A small image embedding model, trained from scratch: 40000 steps, 72500 training examples.
Rows from expert 5 of block 5, named by matrix and row number. Rows with one number belong to one neuron. Each number is 128 + 24 x the weight over its row's rms, rounded and kept within 0 to 255. All counts start at 0. Numbers have three digits each. After the name is the row's rms in percent of the matrix's.
# up: expert up (model.blocks.5.mlp.up, 8x128x128), inputs 0-127
# down: expert down (model.blocks.5.mlp.down, 8x128x128, transposed), outputs 0-127
up.43 153:109131127141109111121173138138143098148152130179162139098116115144130147122131133146153105147149125145103127162101113114142145134075127137121168158130143129091151123087124129072159138111067128121083094142142125122123168128152055111124129104118124107145136099116128132128092181138128159159129144147115148084127108102141127106196139120155179133137098143122131106103115158115103116159136
down.43 133:125146121119122118133121145101119117120137112126152128133179120132134054120126095125155079122147120128072167131098114104126131133098146129130158129135129133078176102117107124124149146121102118139123115128114146166134105117132157131130108141138118218147128165126126123133161129122120143074108124118133149121128127125141134169132141135122176119137158118124152105016112122134137134170146
up.44 037:136106106152127118131159109134134116135105163172069122110118159169132133125139181133108118145128131141126102078124159119133115135159138153094125131099138161119085145152157099176163137129110128084113107109152123133108157158146151090103086117167127134117120139154138111118133137169134112150144134169137127090146064133122048143118140110129122144161125111138141096135157115117140121178111
down.44 030:134116124113143119139129070101115174105122150059127137116108155116116109121134124136121163132155133111144134087177105131119117146107085100120135177194142146128189164136125107140149144114130112152195098133122094141121114105138153132140178079076096122135113136135135104154130133136112109150149115091134085120126133115153111136153135130173115111107147128118108165126111141119163122138139
up.45 047:106097122143126125145118122124146144116101155144115152111142101121140065137126110145110160143126163138130102117112146084127122132151137145106112125114105153111106092128148149122117104130089134013140133119160114135124228154128136107161109151162134096166156161136118139104120151094118100157118127128117171109128118147112128130167117136106137129127169120167135112132132118132114138143110
down.45 042:157121129117154115124168106109113135121113128121122137103147107114138068125125078126138119138118163132182122099121062151120149139100105091126148117143116132131093126233094128126136127147185132183130118142168115147136090113113167129133114087128121163138128133145139151125153113150117090134130113127129098124140113143126082147140128096149139125130084100139140144123117151133120123179111
up.46 114:129128117136135103122144114112135146150159078129110133091126147154140091132129188136175109141147066125167103128096169151149129117154125150134047110099117137131134177143150111086121121125119112109122073127106135172130097114138157120125086119077121115138129115115129127096129101099125166183119132092110132106116151123153136130077134130141109117144134133155126096153106136125146096106122
down.46 101:098100136110209168131156124133124125091119123090134136158161101129112114132102129129126134121174149128133127165167058140095139126138190127133157140124133122158100136101108125146128129137169127154086130123120108153130139137126090118132143086174132093110120142140104128149174124150125098131126132104110133151092097122122060091125120136143121126131147127135109138074140113114120122170164
up.47 098:132140118121126141124105113140146089125095070161147131099099109103126199126115128112151151121134141127169112122097095140119129119153123154106105131159091133144131099096121157165107118133099133103143173122131128164123108127130143125161169100098146168103147171138133131154106108172139100109164134115097128117124111176128052129191106121117134125119094134153131144102102151128120159150134
down.47 096:146144121103127089127148130148123117125137124072163149169135103131148095118095138129135134115100185131196109140122160082127130137135130070121167129080133124103144112129125128120154101110116132129108128142125143199138098124136091111118120118046137132120137150156127128133147141128120081194118125095139117123164105140108149148102125111117131137137114107147131092173153159117123127149148
up.48 067:128120114108109144124103138138130129142110091144141088110161152148132129130105113146115185128108086124172135133158133113160083117155110120109132130139145153130113111125152135175124131114102109094146120116046121066135182144127172154145107137156158122144173115140141110155167132139128114133138136141080131076117101158130074126186130103090168136125124145114108137114121129112128124127139
down.48 068:127106131081139119123153136113124158122134119101105152142172059147108140161201137123111196123134114124096093107174150072153140137156139128131110125152108129145126122176130122070146108120177130084144118164136107117128128104140107120131084140117122114124139146134121126146086132124125100138127134107109167127166104195132120118113138144122152106125131134107130140095095153147129133156134
up.49 153:145117115117138123139121102133117106150120092175144110179094176135137106132108149157145099075109115127125129088173192127151140124157151139100142134114140142107092095133115128111108125138119131183129130125107115146134087128139192134137142111188122071162139172098132122098139083095127126128137121108142149123141104096136121126107121128077141121132166166135130109122117108137134115173115
down.49 179:125133123127175120129150119140135180168126128147082131092095179141117175131112129125141126139152153126108139146138133149122139126115135093129082132155132130099193152145148124051132118120089128074126120144125123112129045118124111119133114117173134129132093119118125133147055089145148174137138128154130105128098161129149129109146131128128131131121139119121136118098065122126136126129132
up.50 095:133147119094121133107080100105134146164117170143122103084144165135133088121113184124139126156110124114117098164066116075114160109103141092100115139115134113135093103153154120169139115138121145088138123118166142120123152135132106128141181133133123206135133136154108123134141134133134153133122124116130127122120128149129049117067130129067119126111150120114128157143129120140115114130142
down.50 093:146128125127116127129169148132142161126094127093089106118117143113096108122167066135121170110196169129139145118176188148127139129075152152132116127073127139151140109135089130151100109146152127111140182117147112144130157122128137119135107117139148125134115139136126131083145089155136172147145123079117088163136129111116096140151113107114136136117118108136116140081136125129190135135135
up.51 150:101126117138126122136128088117126097130122163149156133116150167143137119154124079140078167118110142128087129094092163068141143121186136147093145111126136130141189127130148132107145128133061125131132145115110110100115160152152137094152142124108130054106127142146120109141102158149129146133136134088128107143115117128127153132095140125152125099125055144150126114167123124120170142129153
down.51 131:131109126134157125131131151133120058108153139186113120191119102104119146129137148124127066127132101130158140152072113157097130135101118132135122121100134132136155139132096117030142133104109117185102128120136131120125145121129084133134104122126131118115076175122150103144127123172114103128130139118127082131132116187120172140132121125124155114144135143121137159107137127118095127147149
up.52 091:148107117137084126123099109135126132105113156159135091116124163131139150139175139130119140132123164121181111120159121154113161114131148129139104134138114146139188148151145107097123115156071111106161114121178131175120132137147080135138097125105114090115085118151120109110128143106129133177151127203133130117117154130121191115171134124117071124139162124122131129081125128125133105146109
down.52 076:137117139123187152130131151118104092124114116098097138129146105129135168115063134127166109113151141124090113104124125085171133128127134129124101128140120125118107120055067132159114151116204134133097148144089107152139067121128126136119159139130122121122113112123129139122132151146109129132125111164136147150155114178111085142114133130141147144128084095139128127194145130126120138169144
up.53 152:149137112128146127127118120104117152139131043153147160158134147132125163124148109119126115137119138123202119089194122078144146125105127117156129117102123143121124152130147133090116119141147133081147133133141145103133072107118097125126112136143111092138108075076132143077119125102131141123116122160127163135145103101127183135098134116156090120099129116154119109187128113137116126110105
down.53 166:116123123128141128122124136115121131123135127195139122168171110128115099132061186117101085128146126133138133135203105071139124133131149143137146120174136124116136084077104120097123133129143127135126116141128144166126055128118149142117147144143118193129181125091136120144153143121127151087129131143141130148097130110132071122138120131118140136141167126119134116097088118123095125137137
up.54 034:137136114115101118126119147170155131135114158138146130101133157107130130095157117127068109107164092124163135103157147169095145104168112158142107126133106129144131110146185120114123122092137110122123166117101153154127174114124131137148069162162142167126157085144138113123171129115150112109150156094133092138130158125120158150119123133146044107100122130153124104121146150134163127095114
down.54 031:117084113106181125123107091133157112151117126105071107185171085118132117154067091134110106129115152125117113121117129105141142127133151133122116142124141123140101168122071140140097101116167151125167115122111127173121097133115173138117119099112116118134151139168139113169131120109145133130128109110164174130079119176140146161189132139112156108132091145143140131137107124131134130111156
up.55 106:118124130130105135119142135099145086125112157130142114126124147149114088124155170108168172098129162120142142127110160133104114130093127103148067136153118114134090110120100136110115127141125135153142154118086128106129255136144100150134128150124142101161126106138122124158157134142131107128100129155137141165132142080125149147125132130145065137141146125113134138115150122122126107083146
down.55 092:122122123138123147126118127134135082131115134090073116110159158161122111113109169122127095115144109122114146202174142106104105126109131134127070150092120123142131182163092139095118134128190129110106138129091117091140129106129164113122087108099163163158141103115111139141090102150140166150114115162129163132098128118118139135135134115138135150139172122124106099180171131129118119153129
up.56 162:150136133136103126127134129136121160115119150148116154129126106146120178144099125135093142135142140127132115126176118100157111134209117133135114140118109134138184134112151129174124138126109135090120142124121113154120020139106121121133060118151109146135067122121123131117180097139130103162138127157119120136129117140108166092106128127184145109123114125141121132082121130129116125085129
down.56 160:142120134128158146127202147120088126081138118094115131156123143125096116143104185132145094124125169134167144128150076165143162130097105086138162119088128137155080138077150127187123134123191127143137161133077114103129083129120127111129114114147125130126142125133137121127143144129116084141121124166125116108185116122111146143083123122122114131130138118115118143176102123127129119127134
up.57 091:142121138101129115138058135129125109128112138137142161142128144123140120128161141145084135067141120122158137133109120056114068115160133125115154158123105109122160110135120132158140141099160141160094108123157136133142115126133158128124098118140145175133117123142127125094085125142120136152127127142137135126118125098119204126134123128104065144112100120152118116228143100128135129140116
down.57 111:109117126144163134126113124150148103133117120155139129117102111143138110141099051123129128125169111126192144087188087172128130127126179102121113162138138117116104101124121132111118120136140133163145178108123107159131158114109186121119160110139140124135167126156107136147184105170126155140135129099146113122111143115120068124148122115137130136119110149125125117094053123118107126129156
up.58 080:119133140153081132116137143144137124157119103074131096126133132105148104130172125134129158127119135121084145158042043117167127121120139104105106113141136150088113084117117119166132124109129154120169107137093129126126079151125159118128153145147139180130152142137129142135105136119123158101136131165133165134143139108127100134201126125117141136123157143146116125089108122115140146170115
down.58 093:119128126131088132124083153105117168134128121234127134128138188138149142131139162128130153132114116126130116167134172170150125135148123127139110112093127117143124147134185135119120118116059129110109100119188138111114147124130094118123096134072112133121076106110124134136134100110119148108132124070130130140133144128123126121079129128130118125124116147114136133135194120142167130110120
up.59 039:113115142093121136140116127108120122119133115141111118113138112163113124131131146115097148124109094121226148120125104154132115125147122143107071135131132100137097146119114131119148141141110124175103129139077135090139162130131107154138164152155144051121146111103132135158135039190123102109140134144113129172136112122111123103135139143161081128137168164121126126139120136118114134152129
down.59 039:127140115130128143123194112130125132114163121116177114125091112128139148130103120126137169145201116144085140112135117095116091139131074170143152097183138140143116083177103122104120149106137122082112137131112137134111143120132164109112126101097133166128164158115154127098199162136119155135100149135129140078080116122119138140152129143111137116127139083112136130105129144115131126123104
up.60 120:139108119118159131113181096135132104135109151103121138109105104101118122109143137112100165141100116130138110116141137147042121117084124119150122143102139105151078114177124125168143113142131119106133138118093147055131103106151124135136134101125139152142151097129136116131137143140137111133130129142126165047118090162096085117210130129110117151139115142138120162121123152135138118137143
down.60 123:133148129126161131133131113132108121115115126049125139160155100136118094139152148121132195127116109128079131132165219144097134125113130092135136132095132139137133148140112128076125139139167126113101148123117116153129142115127102129135060123098133077128100127162126136128182120129137129165127119137138102136155155155128103118119134120105162121140166103123130135107059139126157137102139
up.61 092:150124107143120155117091097075113101099127119159133120130097126121108201139141216105135114130131107129140118109087138141135133132114120143136105103096142134156175069136122115131122103160077148171144127117073162089119156112127183145137171108118118173124132125123146124110123107123123135100139124072132131099115102156126135135156130131102103112117111154156153141116130117119117112137137
down.61 114:136127130122147136125110116102081044134122138091149136137135083113151065119082160130157090113141127125107135202126149165110136126109114079124154117101124128139123142175178134140130129130186129149128121114126129135134056133123138124121144107082125107127115131106127128112187166137129157124120116124125160134094124125122187153134136101112131133148152110140121129129134129120136121096127
up.62 161:116120123155135098123134124130133133140132110148118098163087218100127101140117125128175123138132097122084131074147102099146113126091116149115157132134125151129090104107176112076098121121156135105146131127167137107120085131137158100143120137130118189155096096084125127109116135089130167106117130132136154096135154100114167143113130130113091151132120161109138108174144135118143122128095
down.62 160:128120123147099117128131101136176181135118124115120132154085098133153083126181134127132124119114124134150111106128121142082117126114147104140063136183122133152147118131091131087127131138114122151158142121095126150140102122136164149144160109136127072157150106174117121130060141106127089179131123069139134139106142103130139147109132128099127133156149129125131132171076126126156126174137
up.63 112:138120115120138117121182092146126142115119097164095130123123123095128131134169127124085153124129111123120101121152095144121143107141120139138181130118104142157148130160166128051099132126148136054129121142177137155119145101137096115124092120098138129104157131115124133127143124136133137126138132137131073142129132171111202109090123122141074128112089092152133146099126162127139141182131
down.63 103:124125133121114145129088151125104114068154140114121138146072100154137137134074079134126139122136157123097127122145139103173116127139140096119116124143132110134064116095135123169121121119124131132126172125103130155131128138124066125132122152062127134118100139138139127146189134138125107137123130135131190128157097171134156140108120141143125123138093128127117128177211136131131134094152
up.64 070:141114118118133149124095130139132082136127107099117153158140152149115119141103152139148145084128111127167102109058141071154121123115130165146123128161138127138132121102129099192094123139121142124155110109050116097117145130132145132104135106145122127140132115078124122127132090110121148128095127149127177100130126140157135118056105146105184138111130108117108146183121111133133118168145
down.64 062:128111116110166150125163115141142193132134125118129135092137124130130134120130129136123171125132117121158131153166123160158130121145143171121144107108126142134082152176162122135123125123178128158122141140149121121104159152120075117108132102155123132104188113141108134143124107118139110114127126093125084122118125100121039068096120139119157115118102147145155132089052141134133134099114
up.65 147:128118126123128125132162098108143151101120108101148112118099114110094130143093197137167152134131141117185107139165127159126134134122123111139145131054139152150126139091199132151113136115152146113129134139107131129133122118129106112116112133171156058135130040127127136101108109103140184091127123141124138158147134093130068120141121123122127127116096117132115128095140122126142130141122
down.65 162:135125129110144161123150074103117167123125121148095137139154161130125166132081183127121180138123100128124128118074164130160135131141142139128101119154134131148102132155049120221117101146162125083132116137098128114125105127117121123120134106088113162129104125131141129114117128133130139111127120145131045117109128140118126129182131125132143126126161118139132150074108124122143124132117
up.66 115:123105112149124126122126110113136120098122145196114114113151099144122138133131036139128125161105128133093104072112182082081148120099113140167114124111125122114150110137158132168156134116099125101107129123156141113128117116123159109149041138111142169135106092095144130128132110103126146122124138112115192089111100136124161111139144124134143127137091138111134121132143117126117136154111
down.66 130:143117124130149145134077131133106080140120122114145140127108194137123084117138058129136105134151112130171145080095116174112135131125131146102121130096133131122145140055173137095139138127103136169088113096103147109127163121134134111119119102169137136118144130099140128108120109119128164076115130115138136155190119102142169165142135111147120127130077127136126146119137121130179126110132
up.67 147:131131117126116113144131155096117131135150065202139138120167148134133125143142153138100149136147102124080147130128096093157088138143133152128143127142125147090133127139164120115135135100153108136134099115141124124113018095120100142126117104156120140118101150100135129080147078129128139173120130124123142146133151089149148127128148128166086117116116170120130104124131109126127129071103
down.67 158:113096124150161151130090087123131158144141127102170122181084128121130158144148102127134160138110140128154142092160115144180138131121176118147125134149137126140076066110145125075118124154062129181105131135160138128133098141114093133130162118136113074137112115124132151134165132124135120118130138162128104115138137092131064092089132146135103132133124133128143115159078128122117125118122
up.68 110:146154110129090146117085158165123161114132140167113120087115163124133071127082089097139105151123147118107102126153147089101139115149127132082070109090112119170156111104155110134135117122132156146129140112124139136133117162135133137128102140200145124101143138142127114134105168137116131111179139135151158172138150107138185125156129123163107108139135184167123131149127129115130134110136
down.68 130:085124135136111150128107111114150095134115140148147119113076070142111134128136122125148140142131119129176130131081125103093118133117102129145163150025133131140147125125078132122141134131105111150108150132137140135133152143134115128135184123165135074144078093144127138122151145116130087144124129080115154145152141079115116106172135157133170131139146138120125112180164131130156127132140
up.69 090:118139131134135130113103121128139103125144099181139104086157134127116134142157132130143144131137136120119137081083152124142146122135121175101139145185119124107141132068110131214080131138116134144128115123102125139134142134138139139131096128086145157127123069104115113154184133157126157097154135160121171144102139136140088101175122122166167155133092128117115119174132115116117119157150
down.69 084:150115129121132128122136084147119125155127139154120138070112116123126118117165146138133085142101104120194108116159106149086138128092083090122118124084132132109180130137185126088129103105156148127144133113109123159134142133136136105134119100130135125124130152162157107156107121168125079169129125095125050125185101126143128099137125122150132115107154143117143136180132151127151127164130
up.70 142:165105126104118128119138098102121104114118090062118119191130101149114104106151132163150117085087092121125133149113120083131112124140121130153135128112132129117091129118138145190107138125123139094128102124166133128138196115131115148128109138129129112162176141087136129141161159115126152097094121143115170113119089129098064155089127115113101148123153094141121131111132113138100123172121
down.70 146:131152119128114134127100122137170176148111125130105131119131162118099129134162137127121147133120106128136138163187120070125129131114137110113109152150123123130117134233146130134135116141133119093152124116173122128122139124105116120109109128124119153120117137128125124120140098147138061208136120083139073113114172115140061141110132134161133128101127126129139144079105121130133128174124
up.71 049:107149139102148141154119161137099123117095137164127152121152127119116115116162176171096159088135070118097129115136160147168122109133144129108141149091127136152138147062128149145109126092142119092165128111082112144139193121113147117129137124140173106120113117123117143132162126145141149154122130081127179150122158124134187163179113124123125128151124095117109134104137138145151136121174
down.71 047:127120120133130155114121096123125137135120148087148122073169135102102103123135098109135115122143162136158118150162146188091116125100111166115126149148112149161103099165191137099118096137168118110171148088116142138117150130148148124134081100076119125116190159119136105115074112128143070148150137164118112126137114151120112148129124141112179103128136164112139142134130126133141122108116
up.72 123:123126132137135157125083132119133119144100099096128141064169149101141144120098122126129175129119124120157149143119055105159112104127142129122122110143130147142087169127098133083105131130116117121127110145096141152119105127113171134112182124123139115126116177134120141153064153128121127097121124131143112097127127158131102121126124143149201119090185083147122164104123125137100133170139
down.72 105:116154118127089083132137156104123180108112134209115136116137143104138103120113190131132174107130143122055134156208149138146136126135126075124137146156128106133108152148175127145127140131088127096118142129159117076116123118143106143119175156126127110104152142099123123109111129124143096114139129114112128121164120187127103121146129142127146130134099120114107105116151116140146138104122
up.73 094:144096121137133132121127090108141135146106086161122146078162131137133131156155129143085146143142088124099120045140052123152113134149124124124137139124105144099132136109152129067103134129115119106121109131145127121129080109143143116130181105114134179146084174102117154118119132133131149136125129173093133124142116126120127104083122146161099151104147083137112126161127103134141120164101
down.73 077:107110121118176134127088145127122148130142132139120126166128095131115106123139164122152197143154148131131120169227159116141136135154155136126178161202125110138067109109120118085134150102137126096111115158161120138123141121110119115116095130114125029111125130117116141111144134141118120113117138105142134140120108143109110143126119122134144117109146160139139140152104135133107124114143
up.74 042:124084108133144148129167113122138138142132126155114116110127147107130086113124144117097144127121151131195111119073131157165090113069096129133121135091145096156113141110157131106113125104099120052110127133134155067136174115149142112137111137120156133137157082144138142183121092112140117151140147112111150084150102175114119155114121140107098148154127107104133110134147133134161123097125
down.74 037:125131136110154150123123126143123142099128116070143126141147072130142134138133115144113188144119096118119112144165156120105115123143118128157132097138123142148129150207073121128122144136169141117177094121153120154127099132120132110110107088148127189140101126132119116092124127100116133152131142080128187113108115195131073144109128105138124120115181109112129148109150143130116120158112
up.75 060:108140132142109127120104132117133148115137197178129099086129080137133144142042086100120107208113124134098130157156185078151147135158143143101078133111124095154110114167160124137127126117149143107103128128144125130124091150144130121112096146156157144116136163159124139103126125154114119165131135154125150104116112117108113127126144156116106141099113157137127113148124122111124108160134
down.75 067:121122121125166128125091125137134158158135116152129143129062143143106169133159069117124157144139167121187087088144118173124108133146145104125185140065128132120120167122083134098141128124123133109118123146156131144134164134113145121153168131091141097125110105132116136129180067119133143109122133078115093152138116107124180108169125110136124132142108124158150119108110124119139118135132
up.76 090:101113125161118146134109132103140145110116130191081136137157105137137149148148080123118179094146139135083113086179111099132151148124123136127123109091134142142189051077099122156140126162124113115130131113118128156128164148117102119133099123127124133148114140133113126124192145126134138112128120088128123140118162139129173123096131154183161100145106117114128142089125134131139136160149
down.76 084:166117119135151114127138126144161101159122148090129109103154155153129101100092103131160133118111123118103123083101172110183117130109134174119115133083128128127071133059140132143119132137091132153143116099151138107136173136159175136120135153181126149145168104114141117144140068132131105121118125140116152104164083118135156151129131096148094136139077111153157104122143126119115115144134
up.77 081:126123137105121145124133109157132152123108161111122141133111155126132083128136133121133146120134132122116113120115097144074083119124119152118089133130116159216073115153115136159115122160136130111137135108064139113124235132138105128140102119115118166172130160154124123135167064140125125118105120106117149111131116133114134159102115124129126118132147115168129171164149142131120119161131
down.77 069:137148125131112121127163094129139099111115127087141124121137061110152060098187117124126186121121114132101159142152163073118137127127135169129114131140135139139044129154097131141110127159164111149171108145095128084123180141145086143123140140158131159130129111154128132144123096139131130153130129087138161111127134123125147137143134135110142134131168114132131115074130125126102149102140
up.78 029:147127135137122110096112127111132153130120118171117129096093103122135108121149094130133104101108131113211131171174179152077106116106111091138109134144110105160082103162133139105141115131121144136103131127170145078152093108145102137137118114133131123140117124129134116127096131196128107115121122141139145070141130160124124107139126149107143123154183130139110185083123146125092121144105
down.78 023:115151122130158114130159152111176120152136136097098151108144127142124120138076198105097118134115173125096110130092145107142142139139114131143150116164145111112129107075096137177154144115165128145109145138141107146103099119138131137140120115120128107114138118133122154101107143106105181158129132190107155159127123121122045146172141132114131130093088126102112137077099123141112136132104
up.79 142:151108114125163122126115117134118147112115155104135123116140118145123161135095074157126109091136173124110115135109154149132115129176128128139184137165114121114188149146129135163102131127116110122102116138139141128125157119138124143124067136119129163132079176101113120139102118110128147121128127195117136132102106152118155110200121116131133121109100082142132098217132123124095136124143
down.79 129:134153129134093131124086160121109116117135116120159143139147141097146098128144144122132034119127115129205150101116118161140117129114146144135196128071121130110103120177182124092148124132168124178103100120151131112131169117128192120127107128142127156130126112148126123136110105145134145096125125137128119109115135141129200153107133111126083127138132127114114124133141123130105120096131
up.80 100:129127122144097140120089098152132136133108148057150107110133171146132115148126099145088139101121140123154135162150183152160122136168153122101150105197130134115152109191135108204124120159138150110117125124150134122140133136146086123131102127147131095117108108171121115112080134144140110116154117118115118126125103096141183125110119126122083120146131108177117102154126095109130126129124
down.80 103:122129128129181146127121135118088127116140129093071126135101101136136180148068143131124052125127132129131144152115137151164143125126124082121096117159120122139131131054142129118123125111181131129149148158099135098125102119123131109126126139113136135114122117153121140130137145173124163101124126154144092130063172177133174152102123128127119112109132123133136146196130127124093127096135
up.81 086:120151125156130147128120093140139150138116105085131112094150173115131075088183109133126115104106138128143117139045095072097159128102148123099072127128138115097107138143124130141126112129134170150110111130127157163126179140128123132129093133109131137142165165128124142115070166122126139091148137074137156142131111095134156136105129109118138124104097094155132116161121141117138134148150
down.81 081:127134131116120129133171120130146091100134105154128129117174107111131139102065168136109102139103111125112148143122122088091135123102110111126073140086130119081123146129124125126130134108149127164150119114171118177134177132111082126129136100185125095131132132167131122138158088140129121132116135125142158155167125156112039136163137148134137133146150119120133122118204126133129133128147
up.82 082:138128114105119130120141155146127126155125128196123125156137148145139163123140071142086146100122111123101132059074100082174124123137120133115148131151119125139099148151118126087130145136149119148126131137084133152115019117131148127133143136106122143132115133110118119108131109130125101180146131123132128093139084132125194144132128135151100135133078120161129114121129143134139142090127
down.82 063:120138132142183139130103087139113133141155131166110118128096125124126117162113179143149145133123147121079141118074156134142137129119093129115064085162123136147079120128115117083116117158090140130111151117081105122132125140130166104120121111155125060140108085137132130139102153138148172131138141097143137115067125158126119122182127121115108131134116164123162118124093149143161112158141
up.83 090:133132121118106101123118129098129115141146094145129098069126150128148109146132135140177157109130093130228108133143160141127109116118125146149085129119123134107139147149199126120099131121087133096132111133172143116136124116145119117118100114112146044146144056113130121128082151112132182118128123167121134116112142137135140111134126129141141140109122151142138100175122135125151127143105
down.83 077:122118129106122134125191102132127137131118121084115143131149129130114132124103166123126149140127131129139152129168127126145148130144161117135117114211128125155126095089066126111144136120217109095131130146144114144127178127125101129123155117138125161122077155132122132130187128138118147119128128102118103126122108078117045129162124130145143124122166125124131172091095138126122122115116
up.84 062:139102124144115096105169130092145109093154146155129120138143139132115122144132096111122111155098135118191121188096122135107157129080129104125099092121161115135115137148157127145134107145081140131151106124121119153113056145143141124120156137111143108151156039110134131149101184111133197132134120144135130102129143133109146138071142121115162145129145138138134127153145111137135105143127
down.84 050:127118118145153159123099071135181106173145115111119145140070115137101140099159134130127098133109131143104125085128084123121140120132136127146108153078122141129154122061117114164143119133133118149087141111101142171128106119116115125123128120171131137133093165155129123117173165129119154142126140126143135126133107077116038136164127115113146126131111144123169110176096143123135111138142
up.85 139:123140113117127119136147132131130118120139127201075101099129128126113081140109147111119091125139136131067115196130171147141113133147102113106086131153145117141131124043118113040133133139130143133121144111111121118105163134132117111127137138130115126106181136119129132130141105158124109106140136125125086185137138134149132120129127118136134106138097132113130130044133137130137128113159
down.85 164:132146128119128123136129184163117117149141125140098111165076180142112108115149112130162059133129117127056148187125078077121129121125132111124150134153124131117153131122106124135135151110052126092121138140111130110133119138118127142122157154119140175133073113106136124102164116113132156079132138129127131124100154066138166141147123110138128139134175143133128131114161116127112124130125
up.86 106:129116118125145138122081139148116155157101175085113131121117082173161124118111183146129117117140135125140101111142088133111096126135138122142163146156119110125157114117081119190135122101115106092120099121132148150126188133126079139135097102142124150137126189170118133136166124140134133122130133128107178097108093117142133151168121134104181118129115079126132129177124123134112141144162
down.86 120:133124125137074114125192131127164148138120148214164118109165108112148107131096118125115190131119070133087111113096117100131128117109157105127105125125121131146113105194142129139149123145157127063134147117096127088127142132133134124132148131072136109130164116151126116135080113137122100123137138103124117102132102096122201136118126098117138125137154134119139136146124138129148123112144
up.87 110:150137125125123127119133133152137167114123176150119107094131131131118137141065103099111093163123084118097100136136187156118146107096123100099042120137126094096120171137168130138133124123126134084106125140172152118116150126134075115120152133134146073117124148156123129131126110150117116155154132163117127137122119181126120122130121112137162106128099085168121098173114129136099148148130
down.87 097:086151134136153139131164105103184094133127127134124157096123085127146090116122093122139106137104151137146159107103090161125095130112147168127212102165116125153137136090077131111161132122101133170076114139145132123113098148136123138117136137144108150120102141142122136120173177134132157083127143158124101113116153111125176138142146132137106123120108122116127133116070129141141148090105
up.88 065:127118118116132143123170114104108120104165117159122124122113132136129114141088134126130090144133138125069104067162080108101155137099135135112119130111107100174153112107111128080123104142165125111154139109143112069128177144126130100127129144097157211118146158117139130153169209135132143121107124090147101115118130167124130132114127132096104122126134090139118160135121117116129132123117
down.88 063:158155127102111137121142182154163115143144127130138133094174094131096130108140127142139129119137141137116114137106155117109121128131133123134099147130139141167091182107134116145115093118166103096154130120091143080139200118132089130140082160182145090145112132133125107106112069133143099151116114099140226108106137126128113139151128124116109122136139150145140138094140144130113124153114
up.89 107:146129110113146126139142126133104105140109130133118113081134124132137078115122111124120113101153081116158143139125168195129075127151124152123126125117134109125088164126125121215137120144097153165113147116069148168122174123129118142119106150140137069115119073087126129131143115149137177100132133097105175142124144087150133133182129116149125107127126107135137115153128144117148129125135
down.89 108:163130126103105154122129107142114100121115150198159139141140097144129117118103172131100095130097070129095103103173096122136146130165171109124114129125126128153136152131116133115134124133172134131140125133073112122133219134125135108123155120108130069111131145137124125129058174171113129124145131094129104110151099164102135105142120109135131115113155135130123150098116152137107120147154
up.90 074:147125120130105112132103094114113108118095061120171128115081153127145173131138143122106142067135094119167133182141127140102142115135147102110093115143099148117111170155132148059090127147079147109153118125178127147149155106143123145138138092108152136174152109132093126122141156161138140141114121130124141123100136132125139122099139136163152119102129102161119132092113117141096140174105
down.90 079:136151133117105142133114151123085140125140116144076130123112124131115144105088144143157135118139188129080131142182099142116131129118141114097078094123133140093165135118073131166153152083146136095116124140112121161129170132117116134120152140156147140134179122153129133097144104128104144060116130151123182158108130157131077149189113109091122138117124130154137116097104121138132127155130
up.91 070:122118140107122140132084114137123123136098139115128104069169139114141119127108123131120176144115142126117131133078095088151141132132135150120134140175147124135129102106091135209077128133085124093134149119119106092122124117106167133155140122106132122117157042135130132121134105137122155102123131143114093134121129117122069102075113136076143148126077125105119152164110119131118129150120
down.91 068:146156129133141101118187158136123166148146131158149126139109164126144122117173114135150186118106115127150124144111113122103146112137138135121156135083124112148113164131152135118166139132142119078101099127127132121129202117116088111117112105115152173136078152162111126123098102144125126158130117123135068082112089075105178096120120087121133129136173144154136131107097140119130121139121
up.92 046:132137131150157112142174093124161092110157139094136164115087130139139121118125148148122164073125127127135127100115187136119120127089111152125094132105123082156133136056130125147118102099093119133135134136086136102129189074144129132134118139167143076135176103119107124113078105106158135147131124123144147142138138132139097143124129131097106135159142133101126089075127116144154144125139
down.92 046:128134129124179145122062120109133102155150120070112127154146094112111122142119117137135108120121149147127145153116118150134138140096091090113116135108125140109165088208124126148123118144113131117157097127146138192131092122122132113131116112121129140125138123163141157112137151135145150116128121099106052105089114150121069134144133135129199139140105116129103128102098138140114138183134
up.93 115:124127110135136141121123105141125141145121149111149111062129166144127158113111099115158125127156132132120107101091053180118153124158152126124096113194123121123129126090092133098098116132076132168138132124074123131121122130137114128134150129100125177125154167111118111147123138150133125107148130113124115148104142124173171132164112121123123114134086122122125109204117132116133119164187
down.93 120:160135133105115127137185111136160095092126117157096123155162155099125090111084197128106143142107134133088123155111159089107142129140164146126144123111131148142079160196112127135133141124101130142138137124119124094127121131125095126123144128125128125107064151106139128079119079120115142152124136101149175139171131095143103163150118114105133122113154112130129158116172126126126128154085
up.94 052:108089130171112125130172130139157129124158112178110123103154123127144109139134109156112159159148116149104140175117144158172110146095144162133095121132162132125129103125123117098136130143117091063118153114153120136104201142116155092128052128081099127136160079155123144124159153085122114147102146125120111145113166099132123134149149143151102121149123140126110129118128148113151140148113
down.94 044:169134137127115106118123147124131097096162105088150137110145134115157096098085122138103092109110160128114127160127070094140111132125116114135141114100130125132118122118101130174139131121085141184147129125169152146143066123135127140127170121174142200151121162124126106166123108133127115142112133103117142120176119154111053134113122125134163134136137147123125144157164117122078146157132
up.95 096:123092125147145143121153098155135162141112114146149117086163104145118075144075087121114077142132124123126108116167147128124106127132134134147154166150119095099126103145103130136158133145118105160100159125120120105127214138137144118149092119124147066130200082138112123142173107161136136142135131132127130114113121111126117108153126140171089130143116117129114132154132146132129145179162
down.95 097:145139130116141125120157139128104105129121111095147158146122107130101108128130148123161070142113168123190147148140069123142171121107123090127200152100133127096129097143163131129139142116173121123167128139143128149144124122099138121132159118096133190135109099130124148111143073105116144124133122121149115120100123128132034143130127112107159132144150108122133117143132139121092129184117